config.yaml
image_size: 64
conv_stem: true
layers: 8
init: "trunc_normal_002"
Rows from block 4 of a small image classifier, named by matrix and row number. Rows with one number belong to one neuron. Each number is 128 + 32 x the weight over its row's rms, rounded and kept within 0 to 255. All counts start at 0. Numbers have three digits each.
Before each neuron's rows are labels from the 100 images, of 14976, where the neuron reaches its largest size: "peak on" is the class under the peak; "strongest on" is what is common among them. Only what is clearly more common there than usual is listed. The data: simulated stained blood smears. In brackets: how many of the 100.
# gate: MLP gate (model.blocks.4.mlp.gate.weight, 1024x384), inputs 231-307
# fc1: MLP up (model.blocks.4.mlp.fc1.weight, 1024x384), inputs 231-307
# fc2: MLP down (model.blocks.4.mlp.fc2.weight, 384x1024, transposed), outputs 231-307

peak on: nucleus (47); large cell (40)
strongest on: kidney-shaped nucleus (70); target cells (67)
gate.651:130150000103120114095099132112069143123098108157116081214161134119116122117134107087180154169148077101147154139135095142103084174166148109104145069130168134104120131089224130132104089134150195177121125131145146114135172096127113116
fc1.651:146164040114137110094113106104066175159100131166081096232162109113090108115123106090166162234127078099155129156135086125107086161190158113081148082122171151143136131083241134146110130112137201161098153138151131139116176115131078107
fc2.651:113098204103134108128145117125147095176160111120147090057126102116147103155117071127133154074145121127165113085155067091104161091100124094160229108056083129125168142155084120056132138080113162128154151154140154115112125178148161121

peak on: nucleus (70); large cell (30)
strongest on: discs (59); dark grains (55); kidney-shaped nucleus (43)
gate.93:158133078118199120109187159120120129108129112151124125141172205181149195106126125111085138053161096134120141130131127153151126082114111157090128164137122095083154144162168195118102143119074073106130065107167106160102151122124109083
fc1.93:151116069113179141130185125125100153115115104160139126165187234145156188092134135125089138058154073134094134120135145144137128103119095171089130141103120103071168135145157171130106118110069096093137083125157133141136176135139121101
fc2.93:132171180118091163174133093132119137152136097139159123115140160097152112193135101103126094182175145082104154131126118127081092088139166122133130119085164174146140139161078113188160121117140123139119166110107096156121081109111159188

peak on: small cell (66)
strongest on: target cells (100)
gate.762:156108146145152154070103141139166087105129058070106168104124137138170167082152206133148122117086094150168133159152141091140152163123136129130051146152115162168104154103180118143122130154119146144138131195197152099087134156159139170
fc1.762:101162132115109101156137124112087206126099179178134112194113070132089076148087074151133108114127178099109141112100114143132122090138142121122214091152180096069156120177088116148073145124118138119091162090038109141182122104110149131
fc2.762:107164106135129107055087125046134153083126124143122119072178204190129058122094160128107175112149140095081118141134140141182167095162117157125153127119137143111150073141084148142081114149129100098107170118069131110159110119140085137

peak on: nucleus (79)
strongest on: target cells (57); round nucleus (44)
gate.155:104141122139116165094132106139102117148061083114112140138151185135117101141121105139112153087151131087083139122160094101109091133207085083191153039111132143191150102113141121084159165122144096123114100102151151074153143072089100175
fc1.155:188132161134142087123181148146095126149126151071119108136113099154105143127130181129110141103101104151139088117120179148160158129095142151105126172152132108079116121121156197198104141171097104133133132136089092198075068121086160087
fc2.155:079165103118138144123096094147120127077096135147123146161184145114131122110114154121144103140062137116173155166137099133137128150174109100102050100160110159127143084075103085150166102140144077152171142170142169132143120085146151119

peak on: small cell (86)
strongest on: target cells (100); kidney-shaped nucleus (36)
gate.19:160100146129153159091103137173179076101104080080141165139100089141147188130137181135145143108100093154168143168142129083106148180166111113114091134160095197163113168095150107156180138178163136135123100167205152105072112190153130151
fc1.19:180095162137146172101100129172180069108116071075134161132109105131152168124127169120141140122113095142159153157134122097099151184159108108100080126162088201147118148075165116152186138170166117137122106159199143101068140179154128157
fc2.19:161091147126132128182141114218138110139118089129141143167087069094126170138143130151137082126082096143146152135160116088065096137067121099121079092119119144126101172125143085118181120129170122163154117124178143132077162135133210110

peak on: small cell (81)
strongest on: discs (100); crowded (79)
gate.274:123169131138116113159094160105082162155155128160108159163118130110123160141052155105151105038122153184097119140090093136128126112123170141147161162181131084109152149190119144119090142165121098136087110120090128178192145091152147152
fc1.274:123175153153134115171069165099127153122146118177094170134128147100119186136037167103141123080130128151104142158102103127114138123124167114142128152145102105098162135171134133134110123175121090161092109135118150164196152100177109160
fc2.274:158140116151066122157111139098190143120133091183115139141119148140089104141129162104165146158112067074160163174160130125115128139127162061120132106057114137057133097164163131175081124224158096128174133115094111159135108111148099134

peak on: large cell (43)
strongest on: dark grains (70); crescents (39)
gate.109:070141125129180187110097135123033130160102128110163132095093127179097060134249110112110169115168120144114155132169136176177139154103135155113177154158134063132099187144126111084112147199129166141147173125103108179116131128134110083
fc1.109:188116143122074066148151126134230122093157119154097121162165127085153196130000138138152080145085135108132097137095124082074115106157124101145081103094119187119168069111139151176147108064133090111112085129152142083130133133135147171
fc2.109:125133140142096099130140098127158121118113142141101139199065142086116134102014159112152057148066115092137129118101149077133117115116159090101068142201149117104141087161116137131135058117164063119125078093114132107128115130116177170

peak on: large cell (81)
strongest on: dark grains (100)
gate.442:057143146145123165144099125094022116141094132119087140155104108101133068108115133126129109191138105109046171121115165149110063136140136148137068122116133104164143102071199073113169147080146117143098172128149169161147124122114179171
fc1.442:072133162147138168139063117105029142142068138109095146145119108118150065098147131124128097194122107099040176113113152150114083155122115130124064113115138113157145103070200085121168147083125114109109170142147148162145125132117166171
fc2.442:250132144098126128158101136160146106161131166150148116107160179129129151125141064094077120081157160140163091151109103160109107129100187136156193153143068125137141117142127119060103049107138139113097076128138122095123180101162068146

peak on: small cell (78)
strongest on: target cells (100)
gate.701:150084157133149143099086125153190096146143115086145154117118164129164186140135152121124140137127047170180130162165135104120190179148103118126088149172107195196108187130109126107167128134152160135149104166185160103089130175158093178
fc1.701:085170081115121109154138133095050156135118141178086103146139075158097090129126109145143115102124204104077115117099127146156080097093169145146169114092155046078141090156122116146086128133093119122113147098063112153173114096094168067
fc2.701:105156103125127118063098127070156149101121163134115137075192169178126084111131164103113184092143188106091124144087133143176161088158118130121163134156123126138151089136102147164075154131114125066108149129090160133171139156145063157

peak on: large cell (39)
strongest on: dark grains (52); crescents (36); target cells (34)
gate.359:156116085133132119132107108093135131108128175084127109112102176143134081092150165083107118151130119110101152068144117193159177128054119164106075120144097159098148146057113119128086115098098123131090173160088056116088127149163129140
fc1.359:117127175132128124107182138157124109127104091182158129115147114116131155182102071217135130094136172142132129167109119060102080114199141115146146137116106094166111099214094165130214112137148146127160079133153158126184103135109118150
fc2.359:157127128182145133145109093128096077050120099123144144165085096146095106103119152136134147192116117114178088091130166120141132096175076125147130109162177079098114125110160102136147109178096125093151126153112117140141094119098175147

peak on: large cell (49)
strongest on: two lobes with orange grains (48); discs (42)
gate.458:127083101112130186106181123111155127089137132112121117116193169149100124032130136127133161113095140147101078119166128229186096107103105144157169149167151112056122040124126144129097132115187162126093098183120109141138203105175162137
fc1.458:139173169151126072166098149147099136171115108142145136146069094102145129231123133126133099137163106119148164137095134027058154146159149120098083118106122144199121216142113109131162146164098102126176174061123156119133047148076112119
fc2.458:091129113182134101129107120103114155123149080154151066190084186103157140165106081152111107115139133097128116131117195066124129158148099118137097145155147118165083176172114090088123148133145132141144151072143091132114110114085179102

peak on: large cell (77)
strongest on: two lobes with orange grains (100); target cells (41); spiky cells (40)
gate.147:121089100121117075077129132077136117101129125128059139186115081158095150161181211103172121160109152113210073133111138100160124118126137120126126090132135181137104117106149092118073099116080185120108132141142130140152175083125091132
fc1.147:103104098120102086075130125062131111102128128142045142176130092140085163160159194100170123173104140101205088135120146106139142104098123105127134096121131154117109115108177110110068108136116189112109151128123129126161178064125075132
fc2.147:079117187151089094145156114143115136133119083112155104127099168113149066146156126146164126153117094087155082098173141107113104118124065117184153093022182149095097153152157074129124092110143144105136155127137103082091082144124177206

peak on: small cell (63)
strongest on: target cells (100)
gate.476:152159039155128171106119110158095130180164115130107085113091140127134109074188122135167175199092059074164160100104059099163111206148131106106096170122149141135109148078197190121091049138123138137154089177172101134072164146119132081
fc1.476:092088220091136082141165144101146125091088167116150138130183123104130167180084127132089079093179201192092088163145199170105146047102101154154164096124091129128132120181047076135159218104151134125135181082096178126168105114135126124
fc2.476:100158145101110068111112094113092179094120141129114112139177189114143089144101107165126105133077178117109105139168186114131103138145085171127088113133106168104149167103104152212105086125105083080128141146102107094147075048153138197

peak on: small cell (92)
strongest on: discs (98)
gate.489:159105175123122077128053146136108137114172060222129122148072115109128113138130100133105121086110070150082131110113127116109178118183116110126167146111125200125162140169153156133120155118141115105138110084168079161170094114113100167
fc1.489:074156149168146147155159150165153105115123151097152146156116167123096141131121135186145133186121133115165136162152158156159074212196084101130158108101154106122082176162157131136152089149109169151156100136126137080113054095134138140
fc2.489:088147180074121132122140148119137101171097104103169133095119143138108189156143108106111106109154156172111084119139120165105134113125154139167142133110106112160148133141151122121135139087157101115051136122147161101105138122096104169

peak on: nucleus (82)
strongest on: round nucleus (82); target cells (66)
gate.436:123120121132106146095092145119160132147116153108100128116195142144100101032115129149119165136103132122120101135146157195153140089120082150106111140117136131061103030094180169150095125143141151112074074194091080050111200152172129178
fc1.436:125119133137103145111090138117157137130115158118104123119191134147102105032103121154133163147102133117116103134147165198152127076125089136115119141119122133052103018090178150152091129147143154107086080192101100056114204144182131179
fc2.436:147116146090140165121137132145123108148116150102087189030186095161117134076164172109098143149146120172150137122131086205134126100072144152123148094093108130089152078063171176170140142124109133127135114184127157121107170120147113127

peak on: nucleus (67); large cell (33)
strongest on: band-shaped nucleus (78)
gate.137:091136183124124093137158165154179158144099121098169157139119143094143113130193122178144113085123154087158109106117125120131124148086100132148168112058136161174121176178118101024087037068092125086094104114094122065128067164107118092
fc1.137:190105062130140142138109113133095093113163188135106099114127133191122191136116104084088140142171141196102096165169121139119146137119143135135112160201114112082138063129090132170147197140122144121185137132139119173143176101128097117
fc2.137:117169177137109146126151074111083115089105127119108122182145095105118083112135169145136119157037129076081169107097103081116096123089076129125064066135158128104111140095097125182137155146160135158124141137126113177114087095130148111

peak on: nucleus (94)
strongest on: spiky cells (95); crowded (80); kidney-shaped nucleus (71)
gate.619:110139115154163102112152122144194130121050135174200104158156199120096112122173089155183122132098185181133080141158117120184091132106154122137093070105117095179160128166146134129113084125114115113119061169140083119166137135169071133
fc1.619:151142099155186094115144133135161161093062157184189098172159177105129082119192118159175129138122204179133075144164137124177093122086152150129118095106106103190192094144142134125096078112106123108120068156143089104133135141140082156
fc2.619:159092141118066138161135122124129109114127133131148080122070135138149140146136105152138177209157099125104156063119148125121119153142088128085135175104165061167108113088158129168110124167135196138109129118159088097168159109120137136